From a checkpoint of a small image denoising model: 32-pixel images, 42.4 epochs.
Rows from block 10, named by matrix and row number. Each number is 200 + 40 x the weight over its row's rms, rounded and kept within 0 to 999. All counts start at 0. After the name is the row's rms in percent of the matrix's.
# v: attention value (model.decb.0.2.attn.v.weight, 64x128), inputs 64-127
v.0,110,175,208,190,114,282,157,218,230,246,124,192,189,189,212,193,223,220,136,205,239,90,261,163,171,133,128,200,134,121,213,188,133,263,171,191,186,234,223,196,158,206,170,226,156,227,149,216,234,158,203,173,238,240,233,158,219,252,194,170,213,213,198,209,194
v.1,098,212,246,194,168,157,237,285,147,142,224,195,276,192,276,233,183,81,176,167,217,166,183,234,249,247,228,203,249,210,195,251,206,263,216,190,165,136,185,267,187,114,234,198,161,163,144,173,209,174,203,174,194,177,223,165,207,193,184,226,261,143,218,163,196
v.2,100,191,235,208,271,246,113,131,191,254,161,175,231,207,219,193,201,266,208,182,189,146,136,154,199,291,210,187,214,210,221,156,212,241,213,255,149,232,255,178,143,190,198,212,222,181,237,210,218,210,181,232,219,224,101,198,222,265,113,256,235,196,254,175,205
v.3,085,269,195,198,298,157,171,212,286,266,166,177,169,98,229,186,163,251,235,177,233,197,190,244,219,216,162,201,81,139,229,140,186,294,212,136,219,295,271,209,193,231,192,159,189,247,204,175,234,225,185,159,216,211,142,249,196,193,206,195,170,152,181,162,210
v.4,089,233,219,201,90,178,257,243,212,136,205,161,227,265,223,174,174,175,168,215,166,244,170,173,245,325,296,201,229,214,143,217,160,143,156,170,232,220,184,203,196,253,164,220,186,215,198,214,202,226,216,251,236,208,161,282,281,218,182,205,201,129,220,145,186
v.5,095,184,162,203,182,258,166,190,155,253,295,212,139,225,157,180,155,164,188,182,211,179,153,166,156,155,343,195,249,125,189,127,195,196,227,125,192,196,144,209,213,216,155,179,168,246,245,185,192,221,212,231,228,282,222,201,164,163,232,205,271,206,202,179,213
v.6,100,246,214,144,241,194,225,177,181,321,223,201,193,142,176,192,245,170,165,223,216,135,172,232,255,259,235,228,214,288,253,205,138,206,184,231,221,229,230,143,203,158,212,197,208,255,199,208,237,178,228,245,209,188,240,149,156,199,247,143,262,122,113,255,200
v.7,094,138,171,211,148,214,211,226,156,150,287,183,179,167,208,206,135,157,206,246,166,174,262,198,216,210,234,190,203,105,203,180,231,218,190,254,186,127,258,122,179,245,255,185,195,149,214,187,144,176,251,150,199,150,213,228,125,228,149,194,230,225,242,222,200
v.8,093,160,159,190,208,228,252,217,225,287,244,233,210,235,175,209,184,272,221,226,180,147,216,172,123,282,264,196,261,209,210,218,164,217,203,251,186,234,191,181,212,227,109,180,224,151,201,200,163,174,249,225,206,101,235,248,126,203,299,230,191,153,207,146,203
v.9,104,143,230,196,192,221,177,255,168,160,190,208,191,197,247,159,186,119,282,246,201,244,276,218,191,239,88,190,157,186,208,264,192,174,182,183,224,233,241,171,134,181,260,225,222,193,243,176,193,198,195,216,191,185,138,273,201,239,159,248,222,177,237,258,210
v.10,107,243,198,200,218,228,132,167,173,230,210,197,208,255,177,241,244,199,219,197,201,145,192,189,78,200,261,230,185,115,224,311,202,163,205,264,204,207,190,199,218,256,194,200,158,210,216,181,191,242,216,148,171,165,238,159,198,166,221,142,227,219,298,157,205
v.11,108,132,166,169,100,213,128,216,176,279,228,159,227,237,247,152,203,263,159,191,226,193,160,166,228,249,167,207,233,194,205,212,280,200,183,248,231,190,230,159,169,140,235,214,186,165,212,199,184,221,255,122,217,247,170,180,152,224,204,131,249,180,172,267,191
v.12,084,189,248,190,234,269,269,162,199,195,168,177,170,239,216,178,221,164,237,197,194,201,178,247,171,223,114,197,174,102,181,262,236,196,220,206,211,221,186,224,222,246,234,200,184,255,292,211,193,285,257,217,147,221,278,222,254,258,275,239,257,178,190,190,193
v.13,099,173,177,178,118,233,280,212,250,243,159,164,269,244,256,171,216,173,198,191,218,208,271,222,108,203,167,229,239,232,229,244,117,231,200,200,206,245,178,220,206,126,239,149,191,203,214,190,172,170,149,245,203,211,152,136,187,152,97,134,191,177,192,224,188
v.14,103,205,137,207,255,189,210,217,218,181,170,177,180,189,186,208,209,293,219,207,236,257,201,198,236,133,246,205,184,138,182,213,260,149,203,280,216,164,160,232,236,136,175,155,214,221,206,195,199,214,197,118,207,144,245,178,252,103,205,186,266,156,146,161,217
v.15,094,257,236,164,264,216,183,230,225,160,257,176,227,180,224,230,214,138,127,200,166,275,175,148,275,142,232,232,146,101,206,161,132,216,241,225,257,271,205,200,179,223,188,272,218,198,169,196,193,216,263,133,198,249,147,246,191,131,207,218,199,218,187,193,200
v.16,092,185,219,192,197,107,178,249,177,207,233,246,177,205,79,164,157,317,191,193,204,195,219,174,292,177,271,191,179,194,149,244,279,165,241,141,181,179,222,186,239,159,205,223,204,243,194,226,208,220,187,263,217,265,229,199,225,138,208,227,175,250,251,128,208
v.17,103,175,209,223,212,265,177,207,116,241,206,197,179,165,252,217,183,211,187,208,171,156,244,197,131,225,112,179,176,155,196,219,183,235,145,170,210,257,263,160,210,148,194,166,168,163,198,221,217,248,177,225,207,158,284,199,215,248,153,218,137,221,158,109,195
v.18,088,208,112,255,269,192,208,193,165,240,193,208,215,138,88,162,125,204,89,178,209,185,202,226,182,247,155,210,164,243,173,97,207,170,193,222,176,255,195,190,200,197,225,198,200,222,224,213,197,186,202,124,211,129,125,202,109,212,188,236,194,240,211,246,215
v.19,116,233,214,229,182,148,251,253,224,185,193,247,174,196,166,187,247,165,206,220,227,171,266,236,219,146,97,188,226,194,243,331,223,166,246,226,205,145,170,202,223,259,219,122,206,206,164,200,174,211,193,218,243,253,131,153,272,154,159,171,225,272,226,223,226
v.20,086,220,199,227,155,266,198,217,190,169,113,192,209,185,77,206,167,168,133,221,183,246,211,182,138,173,250,231,200,266,217,267,214,165,162,278,164,207,229,215,170,217,213,219,161,222,186,209,212,163,230,204,228,175,229,179,150,155,152,248,210,219,147,141,194
v.21,095,233,190,164,284,155,192,195,253,189,180,237,248,195,159,189,161,241,159,190,226,153,275,285,206,180,68,213,203,198,165,175,281,197,253,294,216,207,162,185,280,219,178,252,217,217,197,241,161,186,220,232,215,197,156,142,192,244,140,178,176,173,205,130,191
v.22,092,149,253,200,124,293,176,178,181,182,198,237,224,202,132,183,236,124,193,216,179,212,231,188,146,221,158,230,190,184,198,258,126,64,203,193,212,147,190,208,169,283,190,176,190,175,222,165,211,233,165,227,240,187,237,180,148,176,173,242,161,195,195,160,206
v.23,088,257,201,131,169,182,198,153,172,209,250,269,213,181,217,211,139,203,147,172,213,244,189,278,249,249,167,286,189,279,202,184,177,283,207,156,255,192,163,167,192,261,225,251,228,214,245,223,214,216,224,222,181,152,187,256,242,194,241,145,219,254,254,221,211
v.24,108,184,186,172,185,189,138,324,243,243,215,202,247,191,162,208,181,123,229,260,197,218,179,211,131,171,161,205,151,155,206,342,226,186,236,190,202,240,179,162,208,207,208,238,138,224,179,189,185,199,203,193,197,231,204,137,188,229,101,151,225,241,174,186,180
v.25,088,297,184,170,124,217,156,266,155,204,291,279,231,239,212,192,201,177,363,243,200,206,208,214,165,196,213,253,148,233,250,210,172,276,205,196,188,188,188,224,206,211,236,177,230,153,177,225,216,177,130,177,179,173,216,155,191,234,143,173,88,172,171,161,199
v.26,101,157,217,197,150,305,173,263,225,116,218,130,134,181,149,202,125,211,99,234,137,249,232,171,108,118,244,196,194,139,223,134,239,205,228,215,305,122,191,193,188,179,200,219,189,239,189,200,215,211,242,94,166,194,194,162,133,222,158,177,172,238,207,218,189
v.27,103,223,79,229,118,255,267,206,203,214,46,208,246,274,222,190,145,235,219,167,238,250,202,170,191,171,165,186,197,163,225,227,212,275,206,169,212,270,230,213,166,191,169,179,220,158,188,171,192,221,145,189,184,254,244,211,203,195,161,172,256,233,193,186,193
v.28,101,234,198,262,181,267,165,172,136,152,165,161,236,226,153,195,197,134,204,175,212,261,208,225,179,207,103,230,169,169,168,242,183,166,293,226,280,185,219,202,220,213,185,184,253,217,199,188,176,172,208,154,218,163,216,188,145,220,194,226,229,189,308,290,215
v.29,107,176,192,199,157,190,222,261,236,187,197,210,254,251,275,203,231,198,256,174,220,217,167,196,244,191,175,239,249,324,225,228,211,141,193,231,227,261,153,176,182,195,155,223,222,211,187,156,190,212,153,252,161,204,173,209,168,110,226,198,189,223,204,193,186
v.30,097,180,111,205,169,186,183,301,166,116,205,182,189,154,250,233,183,235,255,191,158,94,186,220,288,200,240,205,216,176,248,152,207,213,189,213,179,246,172,214,188,262,213,207,204,217,236,220,195,214,203,199,221,194,196,132,128,56,151,264,166,189,216,258,217
v.31,110,138,104,210,208,170,152,192,218,228,124,167,229,245,197,203,219,255,172,203,213,153,170,274,149,222,43,188,222,105,223,279,254,155,198,194,182,158,152,213,171,159,233,175,206,210,213,228,217,182,224,204,205,206,212,211,105,222,180,203,106,165,223,226,225
v.32,097,184,168,199,162,231,144,281,171,226,241,258,234,176,193,201,209,165,266,240,215,114,161,219,117,238,72,181,294,310,205,178,99,224,205,154,122,197,186,218,207,192,178,203,208,174,180,178,219,198,187,237,187,141,167,170,123,233,185,231,212,209,135,173,208
v.33,119,202,203,179,230,201,159,218,269,166,324,195,166,195,218,202,215,193,226,197,206,187,231,192,162,185,208,196,228,186,195,240,114,210,228,270,311,286,170,194,243,227,205,236,212,203,178,187,211,233,156,235,197,257,282,190,248,161,213,184,188,238,195,227,216
v.34,103,167,183,102,122,150,241,159,229,325,237,171,284,285,152,231,287,190,193,143,187,209,161,223,219,238,249,209,174,208,226,282,240,122,225,229,247,175,246,219,218,245,113,226,189,226,202,175,187,180,209,247,215,254,197,187,226,230,229,178,222,167,275,175,205
v.35,114,210,181,214,233,202,164,236,157,210,270,232,235,128,186,204,220,112,135,202,202,201,188,154,234,175,209,137,171,119,208,159,201,188,193,216,191,185,263,235,193,251,207,216,196,149,130,196,178,176,165,171,255,282,199,250,267,162,138,216,179,286,249,237,204
v.36,105,147,273,173,201,233,195,230,257,196,191,202,186,165,88,204,233,233,276,253,204,224,231,167,88,132,212,162,127,145,158,235,240,192,232,302,163,207,231,163,192,234,197,132,220,187,190,159,177,171,159,175,207,172,210,172,196,196,193,215,264,196,185,195,206
v.37,096,140,245,246,189,203,209,217,197,213,153,243,259,227,257,170,147,221,195,214,244,236,198,150,195,249,261,189,241,186,166,202,222,172,163,155,223,114,263,234,250,219,188,174,199,248,190,197,234,198,213,145,206,211,163,255,203,238,231,175,244,173,184,238,189
v.38,106,130,169,188,151,229,202,217,196,140,264,218,177,226,159,182,247,172,165,210,198,182,238,216,92,138,348,162,241,140,206,188,195,162,256,187,262,83,185,161,209,243,210,161,221,206,269,160,181,213,244,236,192,144,182,186,182,219,226,149,212,257,214,220,196
v.39,096,246,263,203,196,241,190,187,180,159,229,245,137,242,209,237,207,188,125,199,226,197,221,211,159,195,245,214,223,231,274,94,265,198,186,170,213,116,153,165,186,175,236,175,210,208,184,200,224,187,161,243,146,127,239,169,123,212,207,159,184,171,214,202,214
v.40,092,170,186,212,170,202,236,182,170,227,235,158,274,226,119,217,220,199,282,174,200,248,178,126,151,174,190,256,140,151,210,287,238,181,222,164,247,158,186,220,220,210,200,167,190,246,233,203,215,148,255,107,189,241,183,186,212,213,178,177,190,267,234,202,227
v.41,106,235,272,115,207,230,129,274,180,248,237,238,237,145,189,212,160,213,227,257,176,202,216,198,218,157,189,192,78,180,185,267,161,253,166,211,230,272,281,166,202,186,208,237,187,220,213,221,178,196,229,182,180,241,258,204,137,123,145,164,188,194,101,174,188
v.42,098,234,193,212,222,224,193,112,235,257,119,214,242,274,245,177,230,193,169,191,210,267,256,255,109,168,134,232,255,88,210,279,112,243,214,204,238,236,248,222,176,167,208,191,174,193,215,209,197,187,156,238,165,216,207,218,185,254,189,150,278,158,192,224,207
v.43,096,244,251,223,200,222,215,177,278,259,167,223,162,198,207,177,217,252,151,168,231,166,170,227,210,204,190,197,156,113,207,208,188,193,188,148,211,173,79,179,210,283,157,270,185,258,227,222,213,267,202,219,211,139,248,232,171,122,255,163,217,170,227,235,203
v.44,112,170,197,195,287,229,209,240,202,226,118,226,128,262,106,217,195,243,267,198,177,287,181,218,264,208,107,164,169,107,185,303,153,179,226,210,201,188,202,224,149,213,130,236,220,203,225,165,213,205,174,189,243,188,233,214,126,208,206,249,210,172,169,277,200
v.45,095,191,171,229,254,260,199,206,157,183,250,148,180,226,160,213,144,241,142,194,159,159,150,209,169,134,214,180,205,178,242,171,325,244,240,228,224,184,186,179,231,119,210,190,154,185,184,214,228,215,286,170,187,190,231,263,166,190,252,222,206,260,195,141,203
v.46,111,213,213,199,149,235,256,269,158,215,178,216,248,233,245,214,190,238,206,187,201,185,170,165,73,265,236,226,194,152,188,204,191,254,223,116,134,210,149,203,206,219,121,168,179,168,244,155,182,230,162,135,191,206,225,201,230,234,296,231,233,224,251,148,176
v.47,117,195,230,215,121,268,235,176,238,100,106,196,179,174,133,199,191,204,141,184,195,202,249,182,270,187,244,202,185,291,233,227,119,202,258,195,224,197,237,189,177,181,195,199,219,187,199,176,150,188,202,227,199,179,150,298,308,170,191,178,225,230,166,160,179
v.48,109,235,225,168,203,166,123,139,253,152,226,193,199,181,207,219,201,171,74,164,153,267,170,238,208,239,269,255,164,209,197,185,208,267,247,221,248,189,171,154,244,182,205,257,205,156,202,178,205,186,238,77,139,161,231,218,161,212,196,123,201,155,224,221,185
v.49,095,97,180,191,87,206,178,182,188,186,218,168,146,187,167,199,230,166,252,234,216,239,221,194,244,276,315,161,222,172,137,186,203,152,205,161,245,189,204,135,185,115,192,219,190,205,205,174,229,209,184,213,232,196,313,232,222,240,257,208,211,172,236,175,208
v.50,102,202,128,211,127,159,178,328,171,145,248,172,194,194,137,198,134,184,208,230,193,190,227,214,199,222,233,200,220,282,178,136,271,195,204,208,215,164,226,176,183,269,186,186,180,192,185,208,182,220,106,216,200,194,212,197,116,129,196,165,244,223,190,252,186
v.51,090,144,179,227,284,198,167,196,268,146,124,214,176,173,149,207,234,231,211,202,239,174,208,216,155,192,117,150,170,276,215,231,223,170,135,266,153,142,175,226,171,196,248,221,188,220,197,187,206,222,163,186,183,172,148,179,236,105,165,242,104,213,192,169,197
v.52,089,172,133,254,205,296,170,99,217,234,203,127,153,202,150,198,179,271,190,237,206,148,152,144,181,224,289,167,203,260,141,267,164,137,189,208,188,173,222,175,208,157,105,204,204,227,200,216,186,217,249,181,239,265,242,190,206,215,162,185,146,225,180,131,196
v.53,111,216,168,209,285,254,168,101,173,214,235,212,212,156,201,212,186,161,152,186,140,175,177,210,241,303,215,223,147,149,147,191,208,271,205,139,182,185,201,148,220,158,248,207,218,201,196,220,202,215,201,257,173,192,211,251,211,242,206,151,197,216,163,204,194
v.54,099,238,241,220,188,168,210,290,216,173,200,199,188,179,292,217,248,235,173,231,136,246,237,268,189,219,228,203,187,275,212,325,179,257,204,237,227,225,236,161,211,145,267,194,233,202,207,204,201,194,232,183,162,133,118,219,186,130,196,253,216,152,173,241,210
v.55,090,186,227,227,299,213,139,153,199,201,166,245,209,166,326,231,242,195,159,177,173,157,236,172,168,165,152,153,166,185,197,119,242,246,219,249,243,221,187,153,242,219,200,146,232,169,191,185,193,214,292,124,158,229,112,186,196,133,174,194,150,216,295,260,191
v.56,097,248,289,171,270,159,301,148,215,193,288,202,212,115,101,199,217,188,191,236,222,192,265,277,156,224,99,178,149,229,148,178,189,168,236,243,215,197,187,197,242,234,173,134,224,214,211,186,207,182,190,195,231,194,208,256,268,148,212,161,212,221,188,231,197
v.57,100,178,232,229,182,204,247,197,249,150,173,199,145,141,171,219,216,225,251,195,227,202,130,190,232,182,279,163,217,73,185,294,239,129,228,87,247,192,196,253,204,244,164,129,174,196,216,186,220,230,169,197,181,262,129,158,186,176,164,224,216,214,133,90,198
v.58,089,200,224,220,230,237,221,157,208,174,212,210,200,187,185,228,205,194,186,192,191,223,207,184,252,201,279,176,236,153,170,63,147,239,136,181,273,180,240,211,172,226,159,157,194,200,225,193,192,175,250,247,230,123,301,213,141,233,253,230,193,166,195,205,200
v.59,103,222,261,252,166,233,255,215,196,241,139,189,192,302,202,165,123,161,170,205,181,259,175,190,138,158,205,209,151,192,204,169,227,231,215,127,246,243,216,221,191,239,210,228,238,247,170,207,181,165,205,239,173,200,224,179,138,214,105,224,224,173,208,195,193
v.60,110,179,225,182,266,196,150,195,262,207,139,182,220,198,198,199,241,251,277,176,166,232,192,210,218,160,140,207,274,167,169,164,227,144,280,248,281,268,175,203,247,104,162,202,191,188,207,197,179,220,208,194,211,170,101,221,163,152,126,189,228,127,250,228,185
v.61,096,263,214,208,219,148,250,297,176,142,174,208,220,146,187,203,198,219,110,177,171,231,177,175,189,205,244,160,249,263,163,137,190,271,230,162,262,292,170,240,210,203,138,193,213,142,158,195,178,200,129,198,196,211,150,196,238,168,134,206,236,193,169,204,176
v.62,091,217,238,194,145,248,201,287,114,200,164,170,176,214,145,209,217,255,109,223,159,132,276,237,153,132,196,178,178,182,216,261,130,208,255,264,219,206,204,173,214,209,178,218,202,191,185,215,192,184,177,209,235,207,176,121,185,145,237,210,165,186,260,223,178
v.63,104,199,183,217,205,170,140,156,126,158,262,236,212,143,140,197,154,254,252,184,216,238,189,134,189,244,327,194,213,215,187,267,181,192,194,253,189,181,203,172,232,278,202,225,258,228,237,198,136,219,217,115,191,139,159,223,173,128,231,199,242,235,268,190,221